From a checkpoint of a small image classifier.
Model: 8.82M parameters, 32-pixel images, arch vit, norm rmsnorm, activation gelu, patch size [4, 4], layers 16, width 256.
Training: batches of 128, held-out accuracy 100%.
Data: trained on simulated telescope pictures of galaxies, 195000 training examples, 9.0 epochs.
Rows from block 11 of a small image classifier, named by matrix and row number. Rows with one number belong to one neuron. Each number is 500 + 50 x the weight over its row's rms, rounded and kept within 0 to 999. All counts start at 0. Numbers have three digits each. After the name is the row's rms in percent of the matrix's.
After each neuron's rows are labels from the 100 images, of 14976, where the neuron reaches its highest value: "top examples" is what is common among them; "peak at" is the part of the image that holds the peak. Only what is clearly more common there than usual is listed. The data: simulated telescope pictures of galaxies. In brackets: how many of the 100.
# fc1: MLP up (model.blocks.11.mlp.fc1.weight, 512x256), inputs 0-36
# fc2: MLP down (model.blocks.11.mlp.fc2.weight, 256x512, transposed), outputs 0-36

fc1.157 133:482471495596573591540418545552561446502512515489462589490578415478516463478473509527513502542553565539446545522
fc2.157 133:556482552378484450578519513492488514483471546596508409510457542510484632487489519509519540452363527439502451506
top examples: round elliptical (80)
peak at: bottom right (54)

fc1.78 111:439571558494559542493405605572559518506430545548504446420528541436484478507547486477424429514552469528505493429
fc2.78 114:548458481548431383535565431533393549497522467453479536642357528517547496503440472546490508574499495523519415436
top examples: flattened elliptical (79)
peak at: bottom left (50)

fc1.481 103:409618478381554538413445430453432425523519472432519533499492499510565519520493514507497478518518435476481470557
fc2.481 114:482572470576448469468461553546463555547543516469541487521575514507531527440533529533507390550437463438523477447
top examples: barred spiral (84); winding: clockwise outward (44); winding: anticlockwise outward (40)
peak at: centre (96)

fc1.52 103:483510530484459495438471499478465527553558492508536460443386527472476426444524529548474454452444444414539471581
fc2.52 109:505517520545465507394427471468506472450462390581502541438551506511480524470438482487493553525488500469468557533
top examples: round elliptical (40); merging pair (29)
peak at: centre (49)

fc1.110 100:487507575532659497499451518415453488445573496517517479527455501503482519480456535462559527536485509459543564470
fc2.110 126:461507482514416503492597433468520529564496556553491462446499522487509501569528486464478479436415510561508478465
top examples: many-armed spiral (68); winding: clockwise outward (53)
peak at: centre (38)

fc1.18 098:451493541542516475446530547539429490402539457486535513472508509542544495475545503544519370467513463565576504436
fc2.18 081:478578490501535525500530529503526421485488531553546490507535431572563509499486429484645426548448496489522561455
top examples: edge-on disc (89)
peak at: centre (64); middle right (36)

fc1.508 116:467478478451521471444517536431465498548458520470551446486493483469476538507530483533468484461450539482531444514
fc2.508 127:539461499431503484551496499480516624441475529440484475423525422520524466448536474496445490381437530556499485480
top examples: round elliptical (63)
peak at: bottom right (65)

fc1.204 119:448549493452467476430477507532460458589468438530528537465476468480536535456450441486392432579522479549498520482
fc2.204 134:502471460558555474447448487534508548457558469449515474509528546523513573486531504531582480532471498427539535497
top examples: merging pair (87)
peak at: centre (72)

fc1.7 109:482432470531509506527544534527506470559480505432434506424530504429564504490481498528465523540497500531488518537
fc2.7 123:497502577466477514486484524501516497452496500522580545615478463472510520512525474476573524481508525578480465492
top examples: winding: anticlockwise outward (46)
peak at: bottom centre (35); middle right (27)

fc1.460 107:416466536504535636431486497449428513548506502473482558569499457560493540479596487467470580521476512542492472529
fc2.460 105:477427483511506504541544520521478533523515549459492490478491431478505559501503488536507454486360493499499540442
top examples: round elliptical (75)
peak at: bottom centre (64); centre (27)

fc1.220 119:466456454502477553447583517479628426450529532549472538472633463456464551461445386458478593521561502476451543467
fc2.220 117:560508421543453502525465530483531566425502542461530450448555502527508553502614498583538476477521512472477505529
top examples: winding: anticlockwise outward (78); barred spiral (63); tilted (44)
peak at: bottom right (57)

fc1.244 093:463442504466461554391477527462394476523488511484456620465512426544569456573561443544418476490487498437564517450
fc2.244 083:472551530459475487566492458481479466511510543500455464476515473462540580427469508536447468497482460598550419507
top examples: barred spiral (92); winding: anticlockwise outward (53); winding: clockwise outward (40)
peak at: centre (72); middle right (25)

fc1.143 115:435541531426554500474459483511481440526504524448468523440490539405522464528454455506524505597485411533472482464
fc2.143 107:514509518463425488519500457512472522462583545494576492597414507525404561502377522546603501477325475500493470429
top examples: edge-on disc (48); barred spiral (43)
peak at: centre (54); middle right (42)

fc1.396 108:475493461498549575431508479463487449513525533500458529547556417504605454478479459510540471637494543525516529409
fc2.396 132:409452470507482492547569489484455529503560499554560486450510541487478576461503497583419507375492464399506431490
top examples: merging pair (100)
peak at: centre (42)

fc1.50 091:421452452542555528469442402503418380485498488515563542556559523462509483422346429569584422598422432603608512567
fc2.50 083:453597509475482417489539475591494523523459558522462457524523534484506596483608527463476472571551460426536545538
top examples: merging pair (35); many-armed spiral (32)
peak at: centre (54)

fc1.355 095:459519570406534532508512459473486532538568529560558480463487481539425527475371533538515486478368434656505462530
fc2.355 096:487474488501514483403409575473567483439462515484475523488569475519517474462531457480538456547654486512462563417
top examples: many-armed spiral (96); winding: clockwise outward (59); winding: anticlockwise outward (40)
peak at: middle left (29); top centre (29)

fc1.446 099:472525531518476511500495534438409529557533455489507522541532540547491468489488449543482508499451407421519469483
fc2.446 083:537532367549476472453540530415490638487553463356446403474531465583459483520499570526505458478453529556526509480
top examples: flattened elliptical (52); barred spiral (36)
peak at: centre (46)

fc1.3 090:458543504557488481394430518475489485542482456499535493558487544476692541438515509543519465523523501507550470442
fc2.3 083:456550565443549505522445455508429483513573579378446435493488480413488497501470518565507546488453427419535419497
top examples: many-armed spiral (86); winding: clockwise outward (56); winding: anticlockwise outward (44)
peak at: centre (100)

fc1.289 102:450521523533547513464464578472454514523484435469495561562481532445581513490447561535430573558529430497448481569
fc2.289 098:567540516416469552469417471454487521474484555495425521403499558425437417606490526459493465503517461535403490520
top examples: round elliptical (82); small (55)
peak at: centre (74)

fc1.69 117:449465491522567530476395455444436407560498500561529532497500590537502567474423450540539414608463445559590471490
fc2.69 112:446494480530463457517402538592542464519441547507421494498583501486526576512616522513555498523570517401494564500
top examples: flattened elliptical (37)
peak at: bottom centre (51); centre (41)

fc1.440 114:447482530535517544474515576532547479502634546576525506525584523573512492495511531450496590453525540464403511454
fc2.440 106:422490490498407509641534534418555452479480506547498510460519494489549563505541522494528502471595484449488478528
top examples: edge-on disc (77); small (48)
peak at: centre (64)

fc1.275 110:449498517489474547468480528535494591537443422432471548486525502501629531511515508550421505517558538550485475545
fc2.275 127:468565513475506533484480520525489409457583509658544521478533488418500497516520463485490486476504444498503536471
top examples: merging pair (45); barred spiral (27)
peak at: middle right (38)

fc1.60 096:452467472462607458488560573494549533512508440543533566454506436516531524442417513530398496481535495540496597492
fc2.60 084:542533497511453464546433529466564510506469436581516510514480467356453499525450495484433496489544531475392453495
top examples: many-armed spiral (34); irregular (27)
peak at: middle left (26)

fc1.209 127:457494538520570503510491511573473510528488485438409507461505487563509531518408510479577462575444464526557528545
fc2.209 094:447525508496450516521506503503517508382552474465485402459515543447548491518535540530393547484484458432514489449
top examples: merging pair (100)
peak at: centre (100)

fc1.505 107:475486535531488579519482534548521456526540404442513563486521484498478538577512510502486543471507538506538556563
fc2.505 119:600563535478517417482502514472444578396482508498507431539503521502458515535489566503434559486488437539477429461
top examples: flattened elliptical (92)
peak at: middle right (28); top centre (26)

fc1.136 100:441590604469467509485456465507495505548507458532452525508459521521507451485464328473535552623525544487415540450
fc2.136 112:466436545650453511507507479573511481581525440495503542549485482533579509434469476513412457457549606445493533524
top examples: round elliptical (100)
peak at: centre (100)

fc1.443 100:427597589449493525534414561515569472482570497499501428475542524510493480491538518410453465444549475582481503552
fc2.443 088:526486480427483435566438559487491519406472510505539501406507531576460531631543510492486584478432444512515388512
top examples: round elliptical (59); flattened elliptical (41)
peak at: centre (64)

fc1.468 097:462488559572360483402457555599536546447502430475455586553448528607589556433336502486479501507495608511485517498
fc2.468 091:487497402552524482478580586500441625479505475448532542487574422523509559484496538501432534467482456524507504535
top examples: flattened elliptical (77)
peak at: bottom centre (35); centre (26)

fc1.168 107:448527583444401559433513498589475493475421436417459494528431488509529459534467489485426535585502504543463476445
fc2.168 091:477584442514481519566426550562514477556529383505575512551546533523502571449474454484463426496492686527475587495
top examples: many-armed spiral (100); winding: anticlockwise outward (57); winding: clockwise outward (43)
peak at: centre (35); middle right (32)

fc1.218 097:470463454520438519420572535494535426522612475513500465432504549535549489535495494552464547478557469467400460498
fc2.218 089:463448525530559487487574495449442579441475441465512528528401490490554519482491532509470543526556573430490509457
top examples: edge-on disc (93)
peak at: middle right (26); bottom centre (25)

fc1.255 110:485458443530517467531557516483530470550467500467433509404535524423555485492493484536461524533497512504475530524
fc2.255 123:514529608485492510486467516501494475460491469539554558634449484497517506490511514464564518492513522581463472494
top examples: winding: anticlockwise outward (56); many-armed spiral (43)
peak at: bottom left (41)

fc1.333 108:456540532510445483471454525543574527551405499591509450440464524514492540508473527378480493448499593504523508505
fc2.333 094:480556488630387459513476454534514539451569489427544424441578578533475485484385558604557489487466414427543522523
top examples: edge-on disc (57); flattened elliptical (26)
peak at: bottom centre (26)

fc1.351 101:480509511538459458478516565488509479542517370463572478601443506681615540459411470538551587560487479464461512517
fc2.351 101:458497399462482468506567516499487577501472572416508448421480519564497450522548448410471504518528459506461414478
top examples: flattened elliptical (98); small (66)
peak at: bottom right (61); bottom centre (25)

fc1.349 094:440588448504523561551547492520499487476446466455480451484525400524462498481523462500608459540465439554498572500
fc2.349 091:466533560539548475566488484560420487559570476507530569449491535513483442476448525544404535526513499418519465459
top examples: merging pair (63)
peak at: centre (82)

fc1.473 105:468485525552471509471562581519498477492543342424504601597468467647581513404436509443524559545498562485496546584
fc2.473 109:482495366468491451520537457454512583497479526412510474416456530557513414549499516402440505480533508522516416478
top examples: flattened elliptical (100); small (56)
peak at: bottom right (46)

fc1.313 113:529481543515559458484427567486460518459492464468523495541455459529436511484451558536564469504470542388518543462
fc2.313 125:548528605494536475467403534563494485424507519476549540548462451506520484567512518483545524551589516492536534483
top examples: winding: anticlockwise outward (51); many-armed spiral (50); kind: barred spiral (35)
peak at: bottom right (38)

fc1.266 114:456526503471454568416510479549558483572478500452477530455531467529527467409498359471465506482445418621485486510
fc2.266 104:534500519517507420452424560523487498411544518498472519537461497513489514489516518471524519550618565481456529556
top examples: winding: anticlockwise outward (100); many-armed spiral (73); kind: two-armed spiral (26)
peak at: top right (37); bottom left (33)

fc1.490 116:434477492436428454378500514483509465560476442508529487413496420559461480397490404562426517554575507476454446497
fc2.490 110:508543483551499399512493452533485500469501566460536506460467485508533474590527541590456472519520512520536566464
top examples: edge-on disc (69)
peak at: bottom right (39)

fc1.159 098:520446529521509473475500519490455473560562548517406400509506514475531495479432536487538454584371530553520511436
fc2.159 108:497539441479524512557516482481534480482472568511569568479518448457507507424637427439419509517549517478484484459
top examples: merging pair (100)
peak at: centre (38)